{"crop_scale_min": 0.8, "drop_path": 0.1, "conv_stem": true, "one_sided": false, "adamw_lr_other_params": 0.0028}
Rows from block 12, named by matrix and row number. Rows with one number belong to one neuron. Each number is 200 + 30 x the weight over its row's rms, rounded and kept within 0 to 999. All counts start at 0. After the name is the row's rms in percent of the matrix's.
# gate: MLP gate (model.blocks.12.mlp.gate.weight, 640x160), inputs 0-79
# fc1: MLP up (model.blocks.12.mlp.fc1.weight, 640x160), inputs 0-79
# fc2: MLP down (model.blocks.12.mlp.fc2.weight, 160x640, transposed), outputs 0-79
gate.23,112,273,165,209,230,156,238,222,238,194,169,221,235,195,199,215,209,259,213,179,218,236,198,234,209,214,154,215,203,174,184,213,218,190,230,153,258,187,189,211,204,223,224,205,182,190,196,233,221,213,230,157,196,225,204,198,200,186,180,231,209,239,233,223,210,204,169,112,162,214,260,185,255,181,218,157,175,184,212,197,127
gate.24,142,157,181,232,172,177,195,222,200,181,212,172,183,238,228,240,257,233,186,226,153,216,205,152,222,218,220,147,230,208,208,221,205,179,179,170,169,166,140,242,210,176,228,231,150,237,200,185,227,225,179,173,233,218,177,176,225,196,199,185,222,209,246,216,138,156,208,126,212,229,248,197,179,183,180,186,204,183,167,207,222
gate.25,091,201,238,234,201,234,218,188,228,209,200,256,204,195,209,216,224,160,173,196,225,201,191,226,233,191,260,180,239,183,187,219,171,167,265,203,221,193,168,178,220,174,254,237,198,177,210,200,212,204,198,167,179,202,211,181,218,231,226,215,182,130,177,239,189,185,228,196,257,162,236,194,153,181,176,221,214,179,236,208,222
gate.26,126,237,184,213,166,249,204,181,197,264,236,224,234,176,212,149,205,186,165,221,215,179,208,190,220,182,183,184,183,240,176,220,234,188,136,196,225,183,261,146,184,222,189,192,187,225,241,186,159,198,231,220,196,208,175,252,213,215,223,270,121,174,225,265,185,232,142,191,122,175,192,248,123,215,214,182,192,217,186,201,157
gate.27,113,200,217,228,204,167,211,148,176,203,202,220,217,184,180,120,210,182,200,149,162,203,153,128,153,167,189,287,168,192,265,171,204,204,208,168,151,204,193,247,216,194,198,193,181,205,214,183,230,201,188,215,123,230,243,210,148,237,254,220,180,198,218,175,239,174,139,199,174,188,202,189,184,165,175,195,157,209,171,241,213
gate.28,060,197,251,229,129,183,158,152,185,166,227,266,220,188,182,173,203,224,190,228,219,223,234,176,167,267,216,219,233,147,189,179,196,186,183,218,253,250,196,222,182,195,209,237,200,152,206,234,157,216,221,238,196,173,205,172,249,190,150,218,156,202,219,213,230,229,158,172,170,183,207,200,233,200,197,199,213,197,204,191,245
gate.29,123,195,175,202,175,189,192,217,251,247,136,193,251,216,204,207,167,205,210,216,190,257,234,128,219,188,219,192,216,192,206,216,117,290,154,186,196,180,220,249,167,156,190,187,248,169,210,205,225,227,207,222,231,162,223,169,220,190,198,174,200,197,245,212,201,194,201,165,201,203,199,227,205,188,229,161,198,194,209,221,175
gate.30,067,213,204,204,174,244,125,165,201,236,214,167,198,237,214,218,205,204,177,153,205,191,204,193,253,192,221,215,242,207,246,194,181,216,170,197,182,191,162,247,168,248,214,227,194,159,234,222,197,214,230,290,210,198,209,256,159,193,211,173,201,244,199,202,200,201,153,173,181,261,211,184,181,149,221,216,221,236,181,179,250
gate.31,068,213,214,208,193,210,166,176,215,177,198,195,208,215,218,225,224,164,179,203,212,207,234,205,207,259,258,204,234,206,145,202,219,193,158,173,140,138,205,249,270,211,134,233,202,182,252,172,182,187,180,206,194,218,164,208,197,202,212,191,224,203,245,149,220,209,184,181,193,213,255,201,174,229,189,246,193,224,155,182,204
gate.32,090,188,227,185,201,251,190,190,173,226,176,191,196,137,209,184,188,193,207,197,192,225,197,242,177,163,187,249,157,169,224,159,209,207,216,178,156,169,236,192,243,156,230,239,214,215,265,185,172,149,195,159,217,190,163,228,259,201,192,152,191,196,251,201,255,210,234,267,184,176,214,208,165,233,236,177,193,181,224,184,185
gate.33,105,272,213,211,174,159,211,165,236,259,240,227,217,201,244,236,170,196,266,168,217,192,209,204,201,183,213,227,210,149,144,155,220,260,180,208,191,232,155,166,158,196,179,175,232,197,197,189,160,196,200,181,166,178,192,208,210,206,146,209,194,248,240,186,167,233,169,224,230,228,131,189,184,237,155,180,191,221,166,217,207
gate.34,126,251,187,224,144,110,197,225,145,187,211,200,229,171,150,178,217,216,224,252,202,223,233,186,177,239,216,196,282,170,200,224,197,205,215,193,246,211,174,192,194,182,163,243,160,221,169,225,208,160,222,150,208,177,188,221,199,206,225,211,191,212,229,241,197,177,145,193,103,137,157,179,120,172,137,178,195,222,236,217,247
gate.35,136,150,176,189,185,223,215,213,212,231,228,172,196,244,167,182,205,182,227,219,147,171,175,225,202,261,165,153,233,206,168,214,224,150,251,228,240,208,174,179,157,207,249,253,179,179,256,255,219,224,227,179,204,260,211,178,159,211,247,231,146,198,153,174,228,191,214,217,227,177,224,136,153,224,176,189,154,203,175,206,147
fc1.23,099,256,227,185,182,132,268,221,231,221,197,146,130,178,152,191,178,213,240,210,186,175,214,223,198,195,213,229,158,169,169,194,234,192,190,191,202,243,212,218,239,182,218,224,235,156,199,206,175,236,236,159,185,200,237,239,226,191,216,228,203,261,217,190,258,199,288,221,253,157,152,200,189,186,179,219,167,233,217,156,222
fc1.24,139,149,190,184,173,172,153,198,214,195,191,178,225,229,204,204,154,174,246,181,229,159,192,193,208,155,216,282,152,152,271,132,204,194,188,230,159,203,234,199,223,201,233,180,209,226,189,235,162,163,192,240,208,206,228,247,183,197,202,220,177,223,147,213,232,276,188,248,188,213,157,209,198,204,167,168,222,203,220,139,215
fc1.25,090,144,193,187,273,254,200,156,175,157,178,187,203,248,223,188,173,197,178,174,184,183,173,208,163,176,209,177,179,248,220,163,230,174,193,225,210,206,204,247,233,213,187,222,164,168,167,253,212,186,223,175,155,241,148,194,156,233,215,217,207,163,171,224,208,274,112,204,181,236,176,220,156,191,217,212,178,251,188,198,192
fc1.26,133,211,164,228,223,154,196,221,260,152,221,202,214,209,157,193,188,229,183,166,211,181,182,164,197,232,112,155,245,175,196,191,248,168,219,210,224,217,189,198,263,187,213,240,263,213,192,231,211,177,190,175,188,203,225,203,191,211,205,202,174,204,181,190,188,143,194,201,188,159,175,149,199,201,228,194,211,181,179,235,193
fc1.27,116,181,179,157,197,225,221,237,181,211,268,247,212,202,204,254,205,158,216,140,129,220,241,169,165,164,204,278,204,184,212,225,185,209,196,210,216,162,193,215,239,175,219,198,263,220,186,137,204,159,212,199,205,187,222,241,250,224,230,133,162,181,209,167,229,199,197,206,237,204,145,155,195,215,204,163,210,236,179,231,218
fc1.28,059,215,216,239,187,180,174,237,225,179,211,190,162,228,133,223,189,138,177,196,198,154,156,219,234,164,192,221,195,179,167,200,175,236,229,163,182,212,222,221,174,186,211,163,179,243,202,156,203,189,185,182,180,177,238,184,212,186,174,250,211,180,219,207,239,199,189,251,206,213,186,194,240,207,228,244,210,187,214,175,222
fc1.29,129,233,238,216,172,160,199,169,219,169,235,196,160,184,128,200,224,199,153,220,226,140,185,245,222,254,239,181,199,212,194,257,192,218,250,200,224,198,163,197,239,228,195,210,230,226,156,144,230,188,176,209,172,198,202,223,210,196,221,211,183,221,168,187,186,144,212,165,206,218,206,208,273,224,221,158,210,171,199,151,243
fc1.30,061,191,201,178,232,185,204,209,168,234,203,191,182,194,180,199,189,201,156,218,169,176,202,236,231,208,154,201,153,242,222,227,238,170,188,217,173,153,171,201,228,175,177,215,175,141,204,186,174,218,207,194,215,163,213,191,216,157,202,186,206,196,231,237,187,217,219,298,160,173,176,211,195,191,215,206,156,166,187,182,195
fc1.31,064,238,206,242,210,194,209,175,208,210,192,231,156,181,162,174,207,171,194,255,204,216,196,215,141,208,179,199,252,217,209,219,235,163,133,224,214,207,172,178,206,223,239,182,229,200,238,152,201,207,204,203,186,193,149,198,185,229,178,251,189,195,171,243,194,187,171,188,221,145,164,222,248,240,235,159,188,166,181,150,202
fc1.32,092,209,168,232,217,190,234,181,160,216,177,183,178,207,225,164,191,145,185,203,267,226,189,175,132,222,153,238,225,201,200,220,226,182,215,197,141,182,239,268,228,156,193,159,175,148,176,162,170,237,207,168,201,184,157,202,143,203,170,214,183,201,250,191,178,180,171,189,203,176,249,216,188,177,158,163,225,177,209,178,195
fc1.33,099,199,249,178,151,176,191,203,194,157,210,224,210,188,227,155,159,233,199,179,167,172,197,172,238,200,186,221,190,225,208,220,173,204,223,235,159,197,218,200,240,180,175,195,180,144,221,203,174,197,234,240,152,187,199,214,156,173,137,186,224,180,226,197,202,196,261,217,201,167,236,145,218,240,220,205,194,136,201,231,229
fc1.34,133,195,214,238,220,201,200,184,205,125,148,242,233,225,201,240,184,263,226,150,195,228,217,166,161,157,156,214,212,220,240,210,212,183,180,230,193,203,166,183,215,206,203,176,224,187,190,194,238,250,139,215,177,198,209,148,207,219,169,233,202,246,169,194,187,214,254,192,203,209,174,199,206,232,260,276,152,171,150,230,196
fc1.35,131,230,220,160,185,176,216,235,249,204,162,203,180,225,207,187,184,210,206,239,224,201,181,205,179,197,136,236,220,221,167,199,221,179,243,198,188,214,169,188,268,161,211,142,216,240,166,219,217,122,263,192,212,184,189,180,179,190,178,234,212,225,205,235,183,189,191,174,114,169,168,206,202,217,229,241,219,196,197,158,235
fc2.23,104,216,231,236,244,199,194,217,134,228,230,226,181,207,191,254,209,176,188,210,253,176,202,223,131,216,190,193,199,162,182,200,214,210,170,197,173,231,245,230,230,175,209,163,136,220,238,180,160,196,139,271,151,176,171,208,187,171,147,203,222,185,155,165,212,203,211,228,167,205,166,177,232,215,216,213,154,255,196,183,236
fc2.24,134,155,196,215,228,181,193,221,160,200,151,198,167,136,204,187,158,196,218,230,169,169,255,217,197,205,220,194,201,176,239,182,198,209,168,167,192,237,248,233,165,209,178,224,201,200,187,242,199,209,167,244,154,187,218,227,211,181,189,257,215,244,181,219,206,212,183,227,194,184,238,249,216,238,159,182,201,174,215,150,240
fc2.25,096,238,221,189,196,195,223,192,184,188,207,193,166,204,247,134,210,161,226,212,170,206,202,232,200,203,216,196,200,206,264,199,165,189,192,152,234,224,170,225,228,169,198,249,200,198,185,273,173,217,200,212,142,199,175,164,202,185,236,182,190,192,240,201,174,189,146,216,164,218,186,199,183,251,198,246,210,227,292,203,213
fc2.26,129,240,212,157,212,194,185,211,156,183,165,193,200,86,199,267,224,240,161,146,196,231,233,171,158,136,224,224,211,208,236,172,168,198,203,168,213,265,181,212,179,160,216,228,221,192,201,203,241,252,255,234,174,176,162,231,164,228,232,197,219,208,198,173,201,238,173,196,184,198,193,226,193,160,248,225,222,205,190,246,244
fc2.27,113,168,217,205,175,211,215,189,146,186,159,186,223,206,195,213,220,198,242,262,218,194,204,200,157,187,165,204,163,166,194,258,223,166,163,191,164,241,148,201,198,222,210,180,210,193,223,221,191,240,246,177,207,229,229,213,208,217,177,213,210,170,240,214,205,180,212,200,213,143,240,188,175,185,224,194,134,223,193,246,195
fc2.28,073,194,177,163,179,207,211,190,197,218,146,179,185,162,234,208,237,167,178,170,233,184,250,136,252,197,192,169,177,224,164,145,280,234,222,235,228,201,202,214,165,213,212,166,206,203,192,194,241,214,214,217,236,252,160,166,171,193,188,190,231,214,175,152,190,216,192,247,235,176,209,184,213,148,181,125,170,182,195,195,152
fc2.29,123,158,228,194,247,187,219,207,233,202,185,239,174,167,208,202,217,175,208,147,232,206,202,266,190,182,216,188,192,211,183,211,252,211,232,226,231,193,192,221,159,208,218,205,178,222,217,150,214,204,170,224,192,185,189,184,237,191,199,186,148,195,183,180,177,174,238,114,185,157,199,173,242,203,221,228,166,175,200,200,198
fc2.30,074,202,168,233,227,160,218,229,226,184,253,208,202,216,250,220,214,141,206,216,202,161,183,161,138,261,152,212,210,207,210,208,217,166,219,212,216,199,185,210,219,241,211,174,232,225,218,225,230,240,157,278,204,195,210,178,214,222,164,225,175,248,168,226,182,219,203,180,218,169,252,178,183,183,164,237,243,135,198,219,189
fc2.31,073,228,174,224,198,226,212,168,211,248,164,243,204,233,231,142,212,212,223,194,156,203,220,188,151,222,217,194,158,181,269,207,187,148,186,228,204,230,223,180,164,191,237,158,226,191,213,203,241,249,240,230,211,242,200,232,206,209,245,164,203,200,188,193,213,185,199,183,193,170,197,187,203,152,183,176,155,170,200,153,215
fc2.32,095,166,204,258,218,248,202,131,192,208,216,170,139,229,188,185,244,167,257,274,169,250,187,205,152,205,217,204,216,223,244,182,197,203,180,183,197,191,204,228,255,200,170,215,198,159,172,171,169,206,249,194,193,194,267,131,223,224,207,177,184,206,258,192,216,164,206,201,156,213,218,188,224,245,253,191,215,210,229,248,214
fc2.33,100,230,227,180,185,185,181,167,218,217,171,212,223,212,193,193,209,199,156,194,224,190,213,215,230,205,221,251,137,192,200,208,218,239,178,188,283,216,216,215,224,214,169,190,203,176,238,201,234,175,217,185,170,172,134,233,217,202,197,208,200,187,251,239,186,232,269,170,223,192,173,200,195,225,225,203,176,235,217,198,168
fc2.34,115,234,221,167,158,252,214,197,193,221,167,158,201,216,219,176,169,210,155,210,211,198,184,182,169,154,209,201,218,240,212,164,219,156,257,209,172,162,214,137,239,206,232,186,247,201,172,157,213,167,160,223,225,228,157,164,283,191,234,136,217,193,156,263,217,209,196,212,178,231,187,235,217,221,262,210,212,215,259,163,177
fc2.35,134,215,204,165,190,195,195,217,154,201,225,255,177,183,219,231,185,250,184,192,185,182,205,232,176,203,192,195,243,200,165,253,186,212,219,240,172,204,156,151,228,193,188,179,182,204,259,160,221,225,230,205,123,189,255,168,184,241,205,184,186,234,185,200,196,237,221,134,193,199,154,223,178,163,211,188,229,163,157,232,203